Rows from block 2 of the text decoder of a small image captioner, named by matrix and row number. Rows with one number belong to one neuron. Each number is 128 + 24 x the weight over its row's rms, rounded and kept within 0 to 255. All counts start at 0. Numbers have three digits each.
After each neuron's rows are labels from the 100 texts, of 14976, where the neuron reaches its highest value: "tokens" is the input token at the peak. Only what is clearly more common there than usual is listed. The data: simulated stained blood smears. In brackets: how many of the 100.
# fc1: MLP up (decoder.blocks.2.mlp.fc1.weight, 1024x256), inputs 0-85
# fc2: MLP down (decoder.blocks.2.mlp.fc2.weight, 256x1024, transposed), outputs 0-85

fc1.404:128128128128128128128128128128128128130128128128128128128128128141140128159128128128191128128128150128128123128128091082128074171128128128128128128128128128128128128128128128108128093128038128128128141128000128126078128128128128128128128128128133128128160128
fc2.404:128128125129128128127128128135128128121128120128129128128128128177128128128128128129131128128128128128128120127128134128128128118128124135128128128128128128123128128128128128128128136058133129128127128128128128128132133128145128128139128128128128128128114130
tokens: "cell" (100)

fc1.724:128128128128128128128128128128128128095128128128128128128128128135128128128128128128095128128128128128128128128128128128128128045128128128000128128128128128128128128128128128128128138128128128128128128128128128128128128128128128128128128128128128128128128128
fc2.724:128127128128128128128128128128128128124129197109128122128128149000128128128128128128128128128128255128128129128128156128122128128128091128255128128128128106128128128128128110128128128128116128128128128128128128128128128128128128128128128128128128128128128128
tokens: "-" (100)

fc1.23:128128128128128128128128128128128128128128128128128128128128128134130128128128128128128128128128128128128128128128124128128128156187128128123128128128128127128128128128128128123128128128130128128128128128127128128128128128138128128128128128128136128128128128
fc2.23:128128128128128128128128128128128128128128128128128128128128128128128128128128128128128128128128128128128129128128128128128128127128128128128128128128128128128128128128128128128128128128128128128128128128128128128128128128128128128128128128128128128128128128
tokens: "small" (100)

fc1.699:135128125128128128114115137128128112140148123137130127128122133204127128127114064126131128161128145126133104108130040126133129128106128254137130128128128165136140125128125146106148014113105129115129128128148128208128128128128130125128127126128130128127117128
fc2.699:146128128128156128127128129126128128124134122128128135132113128103127128128128128121128128128128128038134130110129128127119128148000127128129128255128128128128127128128126128128128129128126128128128129131128128227128102128128128128065128126128128128127128128
tokens: "and" (100)

fc1.228:128128128128128128128128128128128128128128128107128128128128128255128128128128128128127128128128128128116109128128128059128128128128128106128128128128128128128128128128128128128128212128126128128127128014135128128128128128113128128128128128128128115128128128
fc2.228:128128128128128128128128128128128128128129128128128128128128128140128128128128128128128128125128128128130157128128128128128128130128128128125128128128128128128127128128128128128128128128128128128128128128126128128128128128128128128128128128128128128128141128
tokens: "small" (100)

fc1.602:128128128127128128128120211139125117128128147128128128128128128128107128128128128128109128071128128128134128128128131128123128070128049128255128128128128102182128128128128125255128128128127128128122135139105128150128128128033128128117128128128128128128162128
fc2.602:128128128128128128128128128131128128128128128128128127128128128000128128128128128128128128128128128128128128128128128128128128128128131128128128128128128128128128128128128128128128128128000128128128128128128128128128128128128128128128128128128128128119128128
tokens: "cell" (100)

fc1.611:128128129128128128121128131128130123130099129124128118127128144137128128108125123128134132129128131128127131115145129107128128127132130142122128128128128128127128128136128110129134131109081127127161129128235128165129128125134128128131132128142134124136121128
fc2.611:140128128107128128128128128128128147128128128121128093128128190133128128127119128128128128128128128128155160128128141128129128128142182128128128128128128128128126128128128128128128128128128000128142163128128128128128128128128102128119179128128128128142127241
tokens: "small" (100)

fc1.202:132129128123128128130129126127128129123130128131128128127126128147135128069128129128129126128128133128120075127128120128128163128134122141159128128128128118221128119135122122077128134126000132128137121128146128128127128128128128093128129128146132128129149156
fc2.202:128128128128128128128129128129128128129128128128128128128128127128128128123128128128124128128128127129128255128128129128128128098128129126128128128128128128128126128128128128135128123128128128128127129128125128128128128128128128128128127128128128128130128128
tokens: "lobes" (42); "," (40); "dark" (7); "shaped" (7)

fc1.449:128128128128128128128128128128128128128128128128128128128128128134128128128128128128128128128128128128128000128128128128128128128128128128128128128128128128128128128128128128128128128128128128128128128128128128128128128128128128128128128128128128128128128128
fc2.449:128128128128128128128128128128128128128128128128128128128128128128128128128128128128125128128128128128128255128128128128128128150128128128128128128128128128128128128128128128128128128128128128128129128128128128128128128128128128128128128128128128128128128128
tokens: "cells" (100)

fc1.766:128083123104128129127128128128241113131120126130126128129115176064057128062144128125121128129127128134179068128128190119129125043133122124000128128147127128137129130134134125113128159132125127128129156063128128131128128124150125128128118128128128118127130127
fc2.766:128128128128127128129128128136129129126128150127128097127128128140000123126126129136119126128128131125121023115128089126128128125153067132146128129127128134128127127255126128137194110128017128128128124127128128121128128128126128128128128128128130128128109128
tokens: "-" (100)

fc1.71:128128128128128128128128128128128122128128128128128128128128128128128128122128128128128128128128128128128128128128128128128128128128128063128128128128128128128128128128128128128128128128000128128128137128128128128128128128128128128128128128128128117129128128
fc2.71:128128128129128128128128128128128128128131128128128127128128128128128128128128128128128128128128128128128130128128128128128128136128128127128128128128128128128128128128128128134128128128135128128128128128128128128128128128128128128132128128128125128128127128
tokens: "lobes" (100)

fc1.555:128128128128128128142128128128128128153128128120128128128128128255125128128128134128104128128128128124128121128128148128128128204128125127121128128128128128092128128128128146100127141128104128120114128128128128128125128128128128081115128128128130128128108128
fc2.555:128128128128128128128128128128128128135119128128128128128128128053128128128128128128128128128129128128127255128128128128128128128128128130131128128128128128128128128128128128128136128127144128128128128128128128128128128128129128128128128128128129128131127128
tokens: "and" (100)

fc1.488:128124128128128128125128128128083128128128128128128128128128128128128128128128128128135128128128128128128000128128127121128128128128047148130149128128128128128128128129128128128128128128000128128138128128128128128129128128128128128128128128128128112128148128
fc2.488:128128128128128128128128128128128127128128128128128128128128128016128128128128130128128128128128128128128255128128128128128128128129143128091128128128128130128128128128128128128128128128128128128128128128128128128128128128128128128126128128128128127128128128
tokens: "dark" (100)

fc1.75:128128183113128128128128128128128128114128123180128128128128128255116128128110094128128128128128129128128097128128109115128128158128128255171124128128128128226128128128128212128128128128105082128128172128129128128128128128128128149128093128128146066128128128
fc2.75:128128128128128128128128128128128128128128128126128128128128128125128128128128128128128128127128128128128128129128128128128128126128128128000128128128128128125128128128128128128128128128130128128128128128128128128128128128128128128130128128128128127128128128
tokens: "small" (100)

fc1.659:165136126128129128160129131128155150187128128255129115131128127179255128128118132128170118128128132128111128127128160123128124066128128142133128128128128128111128128128128111128122124127109145127128115128130128128128128128128128121128128118128084136125128128
fc2.659:128128128128128128128128128144128128128128128124128127128128128051128128128128127131120128128128128128128066126128127128128128123128086129128126128128128128128128128128129128129128128128096042128128128128128128128128128128128128129128128128128132128128123128
tokens: "dark" (100)

fc1.592:128128128128128128128128128128128128128128128128128128128128128128128128128128128128128128128128128128128000128128128128128128128128128132090128128128128128075128128128128128128128128128128128128128128128128128128128128128128128128128128128128128128128128128
fc2.592:128128128128128127145128128128128128128128128128128128128128132102212128128128128120131129128131128128128128128128128128128128127128133128128128128128128128128126128128128128127128128128128128129128128128128128128128128128128128128128128128128128127126128128
tokens: "dark" (100)

fc1.114:128128128128128128128128128128128128128128128155128128128128128255128128128128128128128128128128128128128000128128128128128128128128128172128128128128128128128128128128128128128128127128000128128128128128128128128128128128128128128128128128128128128128128128
fc2.114:128128128128129128128128128128131128128128128131128132127127128122129128128128128128133128128131123128128000112130127128128128127128140128153128128128128128128128128129128128128128128127128128128132128128128128128128128128128128123128127128128128136128138127
tokens: "cells" (96)

fc1.301:128137128128129128128128124127159119114153127121131128128124128198124131096128126128135135128129134128127000125130143136123128133127092128000131128128134138124128128126130142124128118120115127128008130144129128123122128128131128128128127121129135128131127121
fc2.301:135105128128128129109128128150128112093136128128115128132128133000128128150128146128128111135128128127128014124128103201128100128111171128239114129117143134128133128171128128128127128116128128119146127145129149128127128130110128126104128066128109128126127123
tokens: "-" (100)

fc1.682:128127124128128128128129124128128128136127128128128132128128128255125128128124128128128128128128127128128128128143109129128128133129125129128139128128128128128128128128128128128128128128125130127125128128128128128128128128128128128128106128131127128127127128
fc2.682:128136133123128128128128128128128130129128124128112128128128128126128128128128128128128128126128125128128221136128093089128127128127128130099128127129128128128113128128124059128128000128130128131144126128102128128128130128120128128128130128127136120131151128
tokens: "and" (100)

fc1.222:128128140150128128128128128128128065128128128128128128128128128178128128128128117128128128128128139128128000128128000076128152128128122128110128128128128129128128128128128128128128128128000128128128128105128128128128128128128128128128128128128128128128128128
fc2.222:128129128128128128128128128127128128128128128128128129128128128114174128137128128126128128128128128128128000128129128128129128128128128128128128128128128128128128128128110128127128128112126129128129128128128128128128128128128127128128125128128128128128128128
tokens: "dark" (96)

fc1.711:128133127167128128122129117125067125110128128067125126128128127163127128128119128121128128128142128128134086139146139130130129169128128127125174128128128128128135128122128106128128000128088127125137128128129121128140128124255129143128128130129167132131119128
fc2.711:128128128134128128128092128128064128129144128128128128128128090136134128050128131116130128128129128128128121128226127131128128128128132128151187128128128128128128128122128137123128000129133128128132128128118090128128128127128128128128122128128128126121128128
tokens: "kidney" (100)

fc1.108:128128128128128128128128128128128128128128128087128128128128128255128128128128128128128128128128128147128111128128036128128128121128128128128128128128128128128128128128128128128128128128076128128128128128126128128128128128128128128128128128128128128128128128
fc2.108:128128128128128128128128128128128128124117128128128128128128128127128128128128128128128128128128128128128255128128129128128128127128128128128128128128128128126128128128128128128128128128128128128128128128128128128128128128128128128128128128128128128128128128
tokens: "small" (100)

fc1.599:128128128128128128128128128128128128128128128128128128128128128241128128128128241128128128128128128128128108128128133128128128146128128128128128128128128128128128128128128128128128128128103128128128128128128128128128128128128128128128128128128146128128128128
fc2.599:129128128128128128128128128128128128129128126127128117128128128128128128128128128128128128128114128128128255129128129128128128125134128128128128128128128128128128128128128128128128128128128129128124128128128126128128128128128128128128128128128128128149138128
tokens: "small" (100)

fc1.194:128128128123126128141128109128135111121119129142129052133142117151105128117128140128120126134128129124134046192128123122167232134128143114122128131126128144128188139124128081133133138152119123114237128021137128128127127118213128129131133128121133127145124128
fc2.194:128130128117128128128128128128128128128137128128120000128128128116128128128128128128089128128128128128128128128128127130201169135128180106129128128128128128128128176128128128129128128128127128128128128128128133000128128128128128128130128128128128128128128128
tokens: "large" (100)

fc1.2:128128128128128128128128128128128128128128128128128128128128128134128128128128128128128128158128128128128090128128126128128128137128128128128128128128128128128128128128128128128128128128128128128128128128128128128128128128128128128128128128128128128128128128
fc2.2:128128128128128128128128128128128128128128128128128128128128128128128128128128128128128128128128128128128208128128134128128128127129128128128128128128128128128128128128128128128128128128128128128128128128128128128128128128128128128128128128128128128128128128
tokens: "small" (100)

fc1.135:127128128139128128129128128128128128128128128128128128128128128131128128128202128128128128128128128128128000255128128128128128116128130226128114128128128128128128128128128128128128214128000128128128131197127128153128128128128128128128128128128128128128128128
fc2.135:128128128128128128128128128128128128128128128128128128128128128125128128128128128128128128130128128128128255128129128128128128143128134128128128128128127128128128128128128128128128128128128128128128128128128128128128128128128128128128128128128128128128128128
tokens: "dark" (100)

fc1.672:128128128128128128124128128128128109128128128107128161128128128133128128128122144128061128128128128128128129128128097104128128212128128128128128128128128128128128128128128128130128128178130128128128128128128128128146128128128128126128128128128079103128128128
fc2.672:128128128128128128108128128128128128128128128127128202128128128255128128128128128128128128128128128130128002128128128129128128131128128128130128128128128128128128128128128131128125128128148128128128128128128128128128128128128128128128128128128128128128128128
tokens: "large" (100)

fc1.326:135128126118128128125131128128128138126126128083131128128128128255128128128117128128128128128128128128126122127128133128128128128128068128128141128128128128128128128128128130128128093128157128124255128128002128124128128128128128128128128128128128129128121128
fc2.326:128128128128128128128128128128128128128128127086149128128128137128128128128129128128128128128128128128128050128128128128128128046128128128128128128128128128128128128128128128128127128128207128128128128123128128128128128129128128128128129128128128128119117128
tokens: "cell" (100)

fc1.661:120128128128128128126133124128132127153135128128128128127130127255128128148128116129128128128128128168139140128133150128129128000128135128063130128128128128134128128128128129134126129128128103127228166128138126151128128128128128130128127128128133127128128128
fc2.661:128128128106128128128128128128130128128129128166128131128127128129127128128128129128126128124129128128132004127128129128128128123128127143128128128128128128128128128129108128074128128128128128128138132128135130128128128127128128123128121128128133128131112127
tokens: "lobes" (100)

fc1.744:128133101116128128154128128128128129128128128094128130128128128255128128130127134110128128128181128098128027126174148128144128128128128085146129128128128128126128128128128126121136128128119132128148128128125128127128128128128128128128128128151128128131119128
fc2.744:128128128128128128128128128128128128128128128128128129128128128128128128128128128128128128128128128128128255128128128128128128128128128128128128128128128128128128128128128128128128128128129128128128128128128128128128128128128128128128128128128128128128128128
tokens: "kidney" (100)